A small contrastive audio-text model, trained from scratch: encoder patch size [4, 4], encoder widths [80, 160, 320].
Rows from block 7 of the audio encoder of a small contrastive audio-text model, named by matrix and row number. Rows with one number belong to one neuron. Each number is 500 + 40 x the weight over its row's rms, rounded and kept within 0 to 999. All counts start at 0. Numbers have three digits each.
Before each neuron's rows are labels from the 100 clips, of 14848, where the neuron reaches its highest value: "responds to" is what is common among them; "peak in band" is the frequency band that holds the peak. Only what is clearly more common there than usual is listed. The data: notes from a synthesiser with random patches. In brackets: how many of the 100, against the usual share in percent.
# fc1: MLP up (encoder.blocks.7.mlp.fc1.weight, 960x160), inputs 0-79
# fc2: MLP down (encoder.blocks.7.mlp.fc2.weight, 160x960, transposed), outputs 0-79

responds to: bass register (64 vs 22.4); inharmonic FM (43 vs 9.9)
peak in band: 4000 to 8000 Hz (86 vs 25)
fc1.138:518449427529513497462432496485501483478441496556463442471480495486564511538496518466467505522553491498500520517498474542428510474473467515480543553543587466536544461476528428493453581467444512467487586533490534479545527531478583523507514540
fc2.138:523465573472480522497475493473473518516475517526434479477526508514446448441499475538500514449525552484484510518518453441552463590439473538541510526506485488558484471409493496476504507543485505411477572540467484471519560456502501500515509505

responds to: harmonic FM (59 vs 9.8); inharmonic FM (41 vs 9.9)
peak in band: 4000 to 8000 Hz (81 vs 25)
fc1.745:510516537486497448470495472482505524403462483519557503500524516507502506518513463503449416474412573523494505535489536528482530504513526480540546513490466469535549470428500503463503511511520460483535402496495473501478513525426587464527546499
fc2.745:497479504414532497418543488522456521494493393489450538481570520456480486492436463516437509447432541493488527477537375537539403533486482496450542494510502543563488491470481539478523501501591498492531451530482547489587559498496524494506561552

responds to: square (49 vs 10); pitch class: C# (43 vs 6.5); triangle (32 vs 10); pitch class: C (27 vs 6.5)
peak in band: 0 to 250 Hz (99 vs 12.5)
fc1.526:504471500419475539565540511482470525490524497548491531448509538503572495550533457515488509500514454522523527480514440612454527519392541461520610556523528453514600409488504437523461501504512493446422509506509544508475525467477550504572408446
fc2.526:508514547446486505432449531535535522498477540469488522449422507440497492474528508588501481558489503579535551456547482472413480563543516517485522496610427510481559565443435515467535503452539518436523490543489494537493514454494518548509496551

responds to: filter opening (61 vs 19.9); harmonic FM (35 vs 9.8)
peak in band: 250 to 500 Hz (33 vs 12.5)
fc1.415:482464456525499436492504442440471602510492460566518467517573552455529469515473548413500474481502484560499495499573553506431472493500505502500474477465481519540523486492449597489481455484404439495460573552483480579531421525554443483539546514
fc2.415:436519472499522564575528500495478460547502474533537374451544481497440456579510503508510462492568529502532462491519505521536482479501517530530531428498521503499457561516501472444474525458516487515472495533413517407482501535506521447474509471

responds to: noise (70 vs 10.5); no filter (47 vs 19.7)
peak in band: 4000 to 8000 Hz (78 vs 25)
fc1.712:531466569515479509556548501510498518519494513499399489468542498452471528576503516552556524521387456546540509466555527547470508579468476579504534497414469486510496467497522531362477494480458446500561519478503496526541460505526462475450473447
fc2.712:430433447542552506430502545539520554515588497514510492487488435510545477487485529533493441531527517582513474586473529495530532456553519464428507445464436550528529531452436510574465494549509504519540495445467459514505538476540483544485438468

responds to: harmonic FM (36 vs 9.8); inharmonic FM (29 vs 9.9)
peak in band: 0 to 250 Hz (79 vs 12.5)
fc1.189:528482520566502468430535493458553546520484460465451492598463529499469548434533510513426482487523442539531473449433516446460472464552466438466479475494520539500495481476522534473485476531457493402589579487483426517503548475495430466462503509
fc2.189:502539486497476550473503536653445479439474529468484493503470454498486507540568556532521516529579523527538479474479454563506507480487475571494529434557524472487523521495554488520511525549545512528485489551437516480503496540567498529470539485

responds to: pad (61 vs 25.2); notch (51 vs 20.1); noise (31 vs 10.5)
peak in band: 0 to 250 Hz (39 vs 12.5); 1000 to 2000 Hz (31 vs 12.5)
fc1.113:492489550503528541536450459444552514536452535476486525453526503497498539414491466491498578485523558507465470398542557468488463586506431450435511470481426474575485498468510524407524554499507496463492488510466458476529574478564464480533490496
fc2.113:496578483558536489454446476536491466540526510464503519504523508476526555471546488473492494507575586528481461526481509573461516537487439456518473457540523512525584464482529484530481459511544467518526565480511502450493532541464534568513503581

responds to: bass register (67 vs 22.4); harmonic FM (30 vs 9.8)
peak in band: 4000 to 8000 Hz (82 vs 25)
fc1.309:517501488511584492520482507511452402495485526489625477526506575458484466575479479512439490496470456549486498476458500483509465516543532520506493508493413514540446512396531478503542488465499529504484499498469524482392460443475456444533473485
fc2.309:466533513473548519425483532549457536468508472488527496395568451474493544400451562471443490441466448487516508532528493451536574599516496526513457475497466503513534512494525493482484473484520419457487506520483521545523532459537539468548475488

responds to: envelope: pad (52 vs 25.2); square (40 vs 10); pitch class: C# (38 vs 6.5); triangle (35 vs 10)
peak in band: 0 to 250 Hz (100 vs 12.5)
fc1.169:528485504451435534612556465482514504518482438479474510378521460526532437467518430462444454483449482494500501483530465615483560532442498447444606485498508440550508436517527488536472514478500496486507453481524511504522537482515566525566474507
fc2.169:479503457463464552495496574513529544504452525412481509433448503477509490478478547640494480515472551506482537471536497434465525505493484594515491515504447464503552505457471500487497494438530493503487475523476501542485538505446512537523499453

responds to: filter closing (95 vs 20.3); text has "pass" (94 vs 60.2); resonance (85 vs 15.7)
peak in band: 4000 to 8000 Hz (52 vs 25)
fc1.193:482448522460480463506491486478561518452490490527508489457512474539562476500513486528435506471464492523568461618517528485536534519484488424521518495444516485433524505504537493414510516477527527504495426482470517462521519444471466443427516538
fc2.193:439510473447521506533540492482451462483484507546542473567560545583531431525467460496494500527509453482477498443506466487457553419425558448516470519448459420475484430565452468431464459501452561446496550457541441534543508486479502512543470473

responds to: noise (91 vs 10.5); band-pass (50 vs 19.6)
peak in band: 0 to 250 Hz (93 vs 12.5)
fc1.130:527498513519517476419467515441504518512470497517579514450473526495530507532488531502503460481484464565472530503439513468490435493460478499473458551517484410470511529438472433481563481495512593567505466467448630498478523492516481510567481539
fc2.130:525448509490517547496481530556497524532499473481527470499531473399512517430456552504470440468466450439483461507476559574482513492470471550476492451561446488524494497547506495499494489500477510476528571542518534515418483495561570500503449552

responds to: inharmonic FM (42 vs 9.9)
peak in band: 0 to 250 Hz (59 vs 12.5)
fc1.554:445512561527503486490544492535515509466487579528524521537488504513451495416436482510541456461487503485582613556454418460547452456427480518443488486458500454512458513388538553432507544467545512549448526555492435509506473553550559447510480501
fc2.554:511539487567479508516554549492464534532506564501467541468517515508554516481534469514522486550458517550473596515519569528511481524454477479497493423516416490500465495543547513537529519592526447516502419571476421478497547486457565514524480436

responds to: harmonic FM (31 vs 9.8)
peak in band: 0 to 250 Hz (95 vs 12.5)
fc1.248:469523494489487500530490524422562575467509476518527445524518509425562467509542479472470428455433448502447572434420481408476368497488521484475461443494589452527533443524447511437482497498521501516530569535488464526490556518562515497523528551
fc2.248:518556494463517476470465544524487497488542529497520514461490443469469490501453467516492555513530470509484664539528426389544519489477541484495484490522522472572598517608463515518510455563508529499463492504506433502470529497507486478495468524

responds to: high-pass (68 vs 20.5); filter opening (61 vs 19.9)
peak in band: 1000 to 2000 Hz (31 vs 12.5)
fc1.619:468556556555546451497570478562480462521484489544522447487465534406487482476498450456455407471473491431491480422486569485512451463467513552488561606421538443547491475501485505415432588529496520469522463535519511480520504556493555531528585512
fc2.619:461574428500505522543553496513533470557543512509435543529528501474480481449548511488451472483445417476458537516544478449478478396569540519477468536492508518551411532501518517478431495509569466530496523519460445441567545500475490488502536511

responds to: high-pass (57 vs 20.5); filter closing (54 vs 20.3)
peak in band: 0 to 250 Hz (45 vs 12.5)
fc1.78:473523490473485530482568431514534448556414528502609519461430513471492521531550524459539547522478593551473468501481481437476521420494511552459517446440536598459446489465466510506465509498451521447510422459482540467455508491512474432493500531
fc2.78:469524489525452550541480568554581459452539438459522488481502503500493395494487515519520476496465512559490429502473496482443474458519451439494528518409442500489491510527445519531510531496469519535493440456523467522569550483506449458500454529

responds to: pad (72 vs 25.2); square (27 vs 10)
peak in band: 250 to 500 Hz (37 vs 12.5); 0 to 250 Hz (30 vs 12.5)
fc1.574:537476504512538487498510560485509488540487511431511498498540578510509493506545466534520530542508501517536472502526521530485522533511447472506503468517497456457468528471548529505429475460507451529562525487527478528562516485544523549587530436
fc2.574:494462472499529433493543480512467531513439567468474541482485448467475543555455420511537578516492522497522478487527543584513478503492492497486479460512494463530584506494543460456516508495469452564539472528562428480452531532556470493560506493

responds to: bass register (80 vs 22.4); ring modulation (52 vs 10.1)
peak in band: 4000 to 8000 Hz (81 vs 25)
fc1.83:492605495423573535518508469504562502529533553361466484539506537501450566527509478445509540484454497524523495551550530502483511540524514499534534593435444477462522439475531547457483509562479479421520474502495450489537474519502521478432592504
fc2.83:545538545457581445489475481497525492455546456563457577495580477539512472503469473461431518473578546499403456536457589496514455473514484471457498526512586483501439398532500551491508497528466460514429447496462535505542540498507529482513512464

responds to: filter closing (57 vs 20.3); resonance (46 vs 15.7); filter: high-pass (42 vs 20.5)
peak in band: 2000 to 4000 Hz (56 vs 25)
fc1.357:446446513515417448517531576494488547543466481472503444487568526483463496533477494426498476520490505572497462505539523525562467509492447511465509597502491483501515535440493545527443545469500495562543552436488514508500540555487572538503491491
fc2.357:475589505541522444521538459403454434502504551567506489490490471455529524475513568555487450543441515510482473531466560441491470515480542444537486469438496527566512494601485426455468533518566454509552518504530457489464511447494444450477525469

responds to: square (47 vs 10); pitch class: B (26 vs 6.5)
peak in band: 0 to 250 Hz (88 vs 12.5)
fc1.165:531487492447501442519530475521486515492518411500482462490494534535526485594411515458482411466411497530489533614500448550508456487464479465423499440517468476567464439510496567497515507464499465455444467556500459544567453469548557471476562517
fc2.165:536486522475498529487453512399487522461527521512451537428514527548559527476491464453490522469543494513471566487469418411512466493506524538504496522514556467526533500512470469431528488450514437516496453491484465456513499483451506542585532520

responds to: filter wobble (95 vs 19.5); band-pass (46 vs 19.6)
peak in band: 2000 to 4000 Hz (59 vs 25)
fc1.734:483469513588462557432512465468496510502503477513532503473538491489524466518425446516482487498444497509520435509506558458502454478498445498554532472545511549531516455459480460540456547500476506521409538457503457528512441463545482516425456425
fc2.734:530461518502544426474516509467557462501445494562494451500522516500446485532556517558553458471463477466562495512405485479495575390492554519522469547475485476506471501454450494478534531476499492506546537522466489526510519493532563551451498426

responds to: harmonic FM (31 vs 9.8); triangle (30 vs 10); oscillator: square (30 vs 10)
peak in band: 0 to 250 Hz (99 vs 12.5)
fc1.106:495485521473518445526540494501517600523570518422512491534519543470556495480497517468546437453415537536430585490430485403473397462510472456412513455546564461482525431516459572460491478419467511514537492529479432527497529480486518468512584547
fc2.106:452522480541538498473506537566481471442483537534491424430463558523495590460465533493502517455526486570465650497486439471521527474458531466560473507564541466525553518574502478472510497517472517555436493523511488465428580432540494524524501475

responds to: filter wobble (50 vs 19.5)
peak in band: 4000 to 8000 Hz (65 vs 25)
fc1.543:507518577481459558536485500511462482455445516486462472510508534494456598494484547463433488513478491472491524398463476502477463471554567452493475431516519486436516506522540540516512525547473486438519525537489498487554457543465596499558458517
fc2.543:528526485506447534462526570498527475494527458536527478491488467499606488482504569408538555534486500528491472468471528467522495501512519502424525526447454446487518559518563524406481501495535432551461476517507405485443472476515467460465547483

responds to: text has "register" (47 vs 22.4); text has "bass" (47 vs 22.4); ring modulation (44 vs 10.1)
peak in band: 4000 to 8000 Hz (77 vs 25)
fc1.702:474450512488485455552523500582517574449518487498457438582541531528462494535532458542559496519498509516513494529514580589540503533477587528501509484511518455511487533485429444446516516544489557500477517505473470451472470526514508409477533523
fc2.702:562523502499511446501449506439439548565549454459462474510424477601484491478539503442527523469491477475464484496513516434505521412505536522527511503466509455441446519532508570541485478488484530577469434497438492556520540465486474518462510532

responds to: filter closing (56 vs 20.3); narrow pulse (50 vs 9.9)
peak in band: 1000 to 2000 Hz (44 vs 12.5)
fc1.164:496466525581475548472481478432503576539465506491512473495457557533468543477402462538414522476503493507518541504449448530513470504517432447536513477471474458536540481444513505514445482531502438503458542444481476434509445532515556476476491520
fc2.164:499556469498540515539537503485483509563548548490559465511435417527474470478473437469536551559452472461495488530521523482586514567504552493512472546536537512520460469499519560468501505485541482476474548453488495411443499422515511544535472486

responds to: inharmonic FM (36 vs 9.9); harmonic FM (28 vs 9.8)
peak in band: 250 to 500 Hz (41 vs 12.5); 0 to 250 Hz (30 vs 12.5)
fc1.354:477524494570509541462512470582542505459515482486531488477487506483529478561504474494533428480487415495499517454457530436454444531472500470465477458478575468524480487462496487481450534496428488464433455548481489548548545503538457547470420541
fc2.354:508427476521449489480450496522517507490445442549515564481569526484519511480476474402511477497555451541586437551509530518508483469518530483519512481449479512552558552484508510580516548502509560453460479457514464468478460494542590480568539476

responds to: square (67 vs 10); pitch class: B (31 vs 6.5)
peak in band: 250 to 500 Hz (94 vs 12.5)
fc1.483:510565521513492471558528447452445495351551554459473522528537519489464533531491450493527490516540484525564543489395410631509544444422456536520542472515470552498493455567523480487521519453478550426511521528525373563519476512539504480470495537
fc2.483:493494493487513515455504554480414528428466481472505560448510473467501459467476489548483480524546516501486477439466507536506516494486501541485475545599491537475445524505515522547504528456487631460517508550466547434541597468478539538437556514

responds to: filter closing (49 vs 20.3); harmonic FM (29 vs 9.8)
peak in band: 0 to 250 Hz (84 vs 12.5)
fc1.393:465577534524497520513589499514509493548435519471494477557478533508487487452552524488497538448513529576430528476497487496528502562546555482424486465421525507517537471524524500484503494568512467574432581504531398487485461442481473494497544518
fc2.393:496459521548519570497458463511466529552513438479475435491542547559488569593486513437468496489482452539497495549477589561468481487574473487513496485585489467448445524506536474557443500455482522471518536488469543536488446558506452464508495517

responds to: pitch class: B (68 vs 6.5); detuned saws (36 vs 9.9); pitch class: A# (27 vs 6.8)
peak in band: 0 to 250 Hz (100 vs 12.5)
fc1.681:547536513501531498416518493493543474484506548456483471459467605443533498483460581429512471537460452497476483528516509542492457482615450501463481552554516548480491460462488436484453533562495541397557512498467520550499518451452510525498532501
fc2.681:503463549470485448589495513463583512455453535526490503490488488502525479494482469442504541529481501457508511499485553483446460512591531492493515550454467448525576529489480472427493433512477424612517507507504486488561447468557453431572432533

responds to: bass register (50 vs 22.4); harmonic FM (26 vs 9.8)
peak in band: 250 to 500 Hz (42 vs 12.5)
fc1.610:526507518480549484512473487430570478483512535488525480501523545445504541449450523438469426471534502481465447593473579531555535457503479569533478505470554532575527460490485525452558442538609526473495508528493463491503502525514510444433471495
fc2.610:495489527492499484506507455460472471480464562434520549472489418487429472466529529534505517576457544525496514497512429548524480541458427457415475594454468491483548445415585493489502502532464522563473492472554590477465431486528439534517455493

responds to: square (28 vs 10); harmonic FM (25 vs 9.8)
peak in band: 0 to 250 Hz (58 vs 12.5)
fc1.282:459456472531485519499555506533531534514575496441526540610564518474593479523476513495548501507401435528504550514469478589484376509552489499491477461462537467525513516406473499492479518467501518454504521473478484542500580509434585450486530529
fc2.282:487458560527559523488495548556483469493504518520447438439457457459498553462526493539510488473456440502481420473465439396491422525480524486549540436547507536532525505501502452521458540522560440640483506535527462441527520482544511453528489428

responds to: tremolo (73 vs 24.8); inharmonic FM (39 vs 9.9)
peak in band: 0 to 250 Hz (31 vs 12.5)
fc1.377:459507524559522450469543500558601493518490474498489500512430531521539474489414538479481549500461488488462522469571489451582466518512491442502577528545515502514492454515465536555601429548531535503523465509532454466467472423501482453531479503
fc2.377:450474493448544477413441419510482506515484521543494516442494515524519505520494495485442509473554469522478449501505448570563533452562425573407522481532560425498413535524515421518454540473414518460558492434503491525517532508512508495477503553

responds to: text has "register" (67 vs 22.4); text has "bass" (67 vs 22.4); ring modulation (60 vs 10.1)
peak in band: 2000 to 4000 Hz (80 vs 25)
fc1.624:462537470573505436435437527455545498477548480538533539553502502487535501510473512464438527464522460476446501483434529473575500453434528473507540492474503491520522464449482541474477521492555478490537459542457539522525592492482429439493482495
fc2.624:577506510558510481565514491469537480467516475554472551497429511479487379496572439500513511506493567510535525592492523567435522522514448477488472483487538514503430515496489493562442448497515535543471579525590485458537476512483516396470514522

responds to: text has "register" (55 vs 22.4); text has "bass" (55 vs 22.4); ring modulation (44 vs 10.1)
peak in band: 4000 to 8000 Hz (98 vs 25)
fc1.456:492458477486486506562497488573556543469495515476560485583479539488538486462510507426481561509584484593492499536527516505467489552518463576535451435474545457470494531511507521500476496546472533454505618478496461498491477509486486494460469492
fc2.456:504584513500475493509427508485507494465485541518507500473446487519516501579512554531485543471533526473548608535628498524539529556497513441439462511436483481415559522542489528573470433534454513494496471551522492536519450442570433459451538448

responds to: filter wobble (41 vs 19.5); harmonic FM (32 vs 9.8)
peak in band: 4000 to 8000 Hz (54 vs 25)
fc1.581:479517521457427491459577508502489470469427530489463514401491470510540506468542446422522460447416502522523432528491499505486487438554423486474476504434563403452525464462529444475536513484477494461512457428494566516473539484524429490466511521
fc2.581:508544459495468497467489488476479495522553560488571517455594555565513562559484536586492447523514507574525537449457596579547494524479483464449530515519512547531549472521443507541562537506528449503500498499486436488470522517573435520476483520

responds to: pad (64 vs 25.2); noise (58 vs 10.5); drive (58 vs 25.2)
peak in band: 4000 to 8000 Hz (84 vs 25)
fc1.84:420461558493449503433466529479424498544534472472507508538527462476561514459483571459501464475485536487465436505566511513462515515454495506556447577378448450472494432457529487510504475470543503457484496487513523588521625513533407499487580502
fc2.84:522530495484473429473535491435519495452531462507435597512504525497438481490453532558433443425473491514543544506444529580485522577596455477450475469571494457474525444489419490500460509454462517500476549520535564440529451477582482447544474568

responds to: high-pass (63 vs 20.5); noise (54 vs 10.5)
peak in band: 250 to 500 Hz (42 vs 12.5)
fc1.525:551520521496544487505572441513509437483462480520555492494516551534487442510486438481514489554555500587502439524492533524594467477503531508499495423485451529411484513398537459550495428525495548559518535465532512550431560471476470520527465466
fc2.525:464497519489521499441492558459512474445468417478524498414514501532487515474480497474512473549473463499490503581475448454509500538512512481560510419452428550465517510517570543436523457567459452535516462459489477575576598490527434472458498511

responds to: text has "register" (61 vs 22.4); text has "bass" (61 vs 22.4); ring modulation (52 vs 10.1)
peak in band: 1000 to 2000 Hz (46 vs 12.5)
fc1.425:505492499506528488525520484521481443460523586449466504459546569488477510480473494533537458415580489453546472483478470467482426429467522493517458517524456534484519463493483510475447456509496505626438531551520473545522585555478446411530537433
fc2.425:478497499474485435449531444467574442567555533551543535552465537509421548473515502510517427527556456520507504554488535546485481470471575518493494431481491457481490520437509483494485551512519520545505532607531566454523539435442581441438538516

responds to: tremolo (74 vs 24.8)
peak in band: 0 to 250 Hz (31 vs 12.5)
fc1.487:510521483535572496537462481468470502516552568517501541506411494472538413468499554501472509439536522479496529513536502456490540489487507478533575486560460530468480461527567470519460492485468471477468489496503569513492477508503484514504437476
fc2.487:467493526457519536483530571547447493541462551567476442580512469542476485564554436495496534534455485523500488442554532499443559446516457513595487440505518466474521469483521523453548546484439480510470439461449448485538504507426473505480440519

responds to: bass register (62 vs 22.4); detuned saws (32 vs 9.9)
peak in band: 4000 to 8000 Hz (82 vs 25)
fc1.214:521528486516411465481462504565571476467510487494569552502509507464559402546474498497505511536532488506532467564487475507484429464427492539478497477502461485538466495458509498463517539558481500492492554509446592429413608452413499499500521475
fc2.214:490543465518527435460526502507518488445498527550555565461477524417618454486510575481525493490512526446531508503481468510506501475421537562486420489577540542422494498513529491539439498423388507466501535492559511472513490523577544436507489495

responds to: high-pass (49 vs 20.5); noise (48 vs 10.5); filter motion: fixed filter (44 vs 20.7)
peak in band: 4000 to 8000 Hz (59 vs 25); 250 to 500 Hz (32 vs 12.5)
fc1.586:546471483480484461520528519559550463540555479533563533525475568466572485511544529472470607538459447527492558556437494504558467549466536520476488545532567436445499533424504453480435468456472487585474451462510510497419448489478503567494435529
fc2.586:459526514482504502512410411445557542555500515516547568511520486449492439468509445486461507532496520420425527527496452483496450564480511476512412518532541592554479495498539421520439517484509482557492493527533566524438475503475558509516502489

responds to: text has "register" (48 vs 22.4); text has "bass" (48 vs 22.4); ring modulation (44 vs 10.1)
peak in band: 4000 to 8000 Hz (78 vs 25)
fc1.599:541525504446497517457483462507485446520476458487446437492524539523473514511505465470499533473578523473492457472517509501474405519510543433453494389452463509548511460453490515483471488494486467490507500524522485488545550479516565450573568513
fc2.599:501415535488489549461475482455546472521501545500518545521494496522526541491431538505476511550548468554544459520499547452515486522496519476490491457501555498385440486457471451495467555441525419553552544589589473514543485493490462510572486523

responds to: noise (67 vs 10.5); gate (59 vs 24.9)
peak in band: 4000 to 8000 Hz (96 vs 25)
fc1.556:512478546484433517507490524562554553493497513533503533455518487497402476471498565509495503428513458476462475511511488434523487553461558510459501494495519523438491465474479512510479507457540619492503415471463416522539425461471542523549511493
fc2.556:474481531447453520555469550484530598584485532451484470572440500387627601582516535476473466605504523485463489509470555559498483496544488497568501537462416528543486475517522512481488436483509488516500516506465449552474512500568528462447492484

responds to: bass register (55 vs 22.4); notch (47 vs 20.1); oscillator: ring modulation (31 vs 10.1)
peak in band: 4000 to 8000 Hz (79 vs 25)
fc1.29:495485523452492488494497494485489505549542529503484493576524595441503495515474547511503572454429539485533465558461488546519440531546449446502462574520433460568453517497527493497524520527484451521473509459532423535488469510533505472461472431
fc2.29:497532492528519457504404477434450491511564484479531504478517517524560476479523500410576549539470490483512541494511528503486413464556548580476511520479492487590489499528536488436455465488513465522426464487442529468483519483527445552531542507

responds to: harmonic FM (35 vs 9.8)
peak in band: 0 to 250 Hz (85 vs 12.5)
fc1.559:516505496519524459554499512537548522523429421480510447586570511563553530478499481485497610545471449561471481453397538507463446477467432509505568519537534524515504497440504493409529486488418522513467577448513463452516565480458471498500535455
fc2.559:375491496515428476411488526469484522491478555531525457544552503485438503489498515551492499501525543525456555437500443512562455490483502439496480505516536427477529518469557452572546515458512502515512539549488472541507498533526507498576582536

responds to: filter wobble (48 vs 19.5); resonance (42 vs 15.7)
peak in band: 4000 to 8000 Hz (68 vs 25)
fc1.191:473558458503485480398467493500536509527470453419621429523534514495603444545532511413539497525444489536516513517483493493490483500490477517568545552494486402512473568479510482499500479486484516540517505502516498507529503512483498537518560560
fc2.191:498478492508538520506444550498478558548505500484562507517482571449447467474466508485523503478515462541477457499452545517509429525499450506421503510521473515486503565464531539456456480491508500534448433529473538414517492422551557458462462444

responds to: pitch class: B (58 vs 6.5); narrow pulse (35 vs 9.9); oscillator: detuned saws (31 vs 9.9)
peak in band: 0 to 250 Hz (98 vs 12.5)
fc1.629:506537515538467586455501462541519496544511555444523528550543549471559597475492519444479460481422483452433439560503516535562492466557492526455486551459444531499597451522585507432484470566522478481472507503524468577510556550558551531449494505
fc2.629:468521455498528402458503510477443509486471473544537558564440457442449490503486478495513497520487466515434508485458595512487521453488432521459495521471460438540501450530473534474482464489505500541476496495541520495570478480540508430578451525

responds to: harmonic FM (46 vs 9.8); resonance (38 vs 15.7)
peak in band: 500 to 1000 Hz (39 vs 12.5)
fc1.716:512530451570502510451435479454540510587460439560449435516547536450441476529513464479419515516562464499510546548513559564472569482541508518516514487485425463473484496482550624392502482501478456487494513487464517484534473477479502500571428519
fc2.716:483531524525466504564486437440535586582452596558477437473589543435511458475429513542561498490487505564444519520565507520521521477504533473568410472500509475500533439512508474546548451511457451488483568483564462444478471532525501425477496513

responds to: square (42 vs 10)
peak in band: 0 to 250 Hz (65 vs 12.5)
fc1.22:471582535475543451478500479560454546465481472526502530450494496510468479540425544442447492571546467541424603550434487524510557516503468509563503445447490492496571425557512556523498470422495561459565487512476462504569461534508498531500437524
fc2.22:481516535525512469451602443525536576521502554494569512410483491499526523494440561417541480511506526457558569469526466490552452534479449489521481480443592535481543558575542492506515467472547493508520522474483560455457497511409559451538543507

responds to: pitch class: B (38 vs 6.5); detuned saws (33 vs 9.9)
peak in band: 0 to 250 Hz (47 vs 12.5)
fc1.358:512485456553564504440482524462476483505498584482491495450524536449524539459459494471499524440502485484465474589504520545550491478600476550520535521521454515454537464465571499539482527487479546434438500484453486507603529522465461481616490530
fc2.358:474546623504460443568489464496406495507462525442460508604463526533488517489518465529556459557486424467457485484518466503476464511484480506514504509466565495502514533535493528401493433521413496527495557516518500503468496495569499435535476484

responds to: square (53 vs 10); pitch class: G (39 vs 6.6); triangle (35 vs 10)
peak in band: 250 to 500 Hz (100 vs 12.5)
fc1.679:489557565541520466528523469443493532439543519480531520540527503473461496463515468542538523583444511548464542474406484626452525556520432477538514444520482505481561422491504502517540500521540538483478533518501415554523491478551543450509520544
fc2.679:467541435509507485440492546515463544454517536457494442413464518504440526510541458521511497485561456435475404499413483566464504484510514521497523480575502505463513544513550486482470532474530606527508430489457452444468545513561429582512529524

responds to: inharmonic FM (52 vs 9.9)
peak in band: 0 to 250 Hz (55 vs 12.5); 250 to 500 Hz (45 vs 12.5)
fc1.413:439540528509548457560540519491505518471508538462522511558515484480445466525461420454509535532533509500534511529499425633485496460438493486518439487523465450425493472486502526459545475469498519433530546524485423567523409521423421447472528535
fc2.413:474464479487473504427553550479472493571440514524478506445555448457470505526472528491482440434550478514519497471466488649471505458492510522528509520502501516454404498549560549533490488514534593492551386505521472484430550487538486540470563507

responds to: filter wobble (46 vs 19.5)
peak in band: 2000 to 4000 Hz (85 vs 25)
fc1.349:562500453526482545453521510493502515499561487526485498481526571466437514474473540447526506451458490516527422483464497466519481530494471508510511493544472558487506528500474456553418544513489521494530537510542481476487508546529508461513469432
fc2.349:612455613452534435439504580513457504497513501468543498521510562503567487520496529556562443532512493518532513534489485446511559532436466509555417536445519575439476518491492492513387582490455523446602548527525471533500528491535502495523505491

responds to: text has "register" (64 vs 22.4); text has "bass" (64 vs 22.4); ring modulation (59 vs 10.1)
peak in band: 500 to 1000 Hz (38 vs 12.5)
fc1.767:595493499456463459532520519523481438474491493493433437452502518512502469486462533504384491478567528504524532472532469485446430480531509448524414495469498490448511554502527564527460537505508572438456520529523479538484478501450611461628536510
fc2.767:537461505503441470527557554485482523551519449522413504466482555518496535467475512472524548566512483470546503474463476521564548546492527494497542490515546382436470536403534441516495470484551498545490514531542506435499486466470592489495541518

responds to: high-pass (45 vs 20.5); ring modulation (41 vs 10.1)
peak in band: 0 to 250 Hz (76 vs 12.5)
fc1.670:493540512506475472477543492467532527468489584494508455438521504471452502497500531504424488506510529511548546563486518454530462494480502494476437457498456495516517453447481423466592527545441476476571506472473501430556487528588474470573556546
fc2.670:460520511534520486517438477478446480524427475470524522558487560544426430498526539526490424506492504495521497543467523489417491478447556493467488480563450409518432543468536398486509508505510490521526554531447559516488449488478427514419522509

responds to: text has "register" (74 vs 22.4); text has "bass" (74 vs 22.4); harmonic FM (56 vs 9.8)
peak in band: 4000 to 8000 Hz (66 vs 25)
fc1.569:473551500550523493448541511509497501519500536575504475503477508462538514457489487447517443534524582489432511455475486474524537502461569565490424519450472522507504491471522486404387553438450449527511559515494488479495519526534494534514549470
fc2.569:485499434522515560476545417483551493509487507523469560511502502553529489566460491534488448477435438471346547477516510445472489499549491482566511565502484557489479547484433575567519498441549495447504533469481497550555502572535470436502518562

responds to: square (43 vs 10); pitch class: E (27 vs 6.7); harmonic FM (26 vs 9.8)
peak in band: 0 to 250 Hz (96 vs 12.5)
fc1.759:505486487497527470584537526576447497546477447513455475469523508485466472466468501504478441569429556477535446513480466623547566452440456446466555494530517498479507514485497531498497549552470513498485499520505529509465425507520585498496500478
fc2.759:507442513478555477467475557489432533530482511472427549489493483538503506460538498496520500472551459553481470491574482476502563491450448542479484520465526508512524532417435545507479514482513583491533506523472435508486530479510530548455538492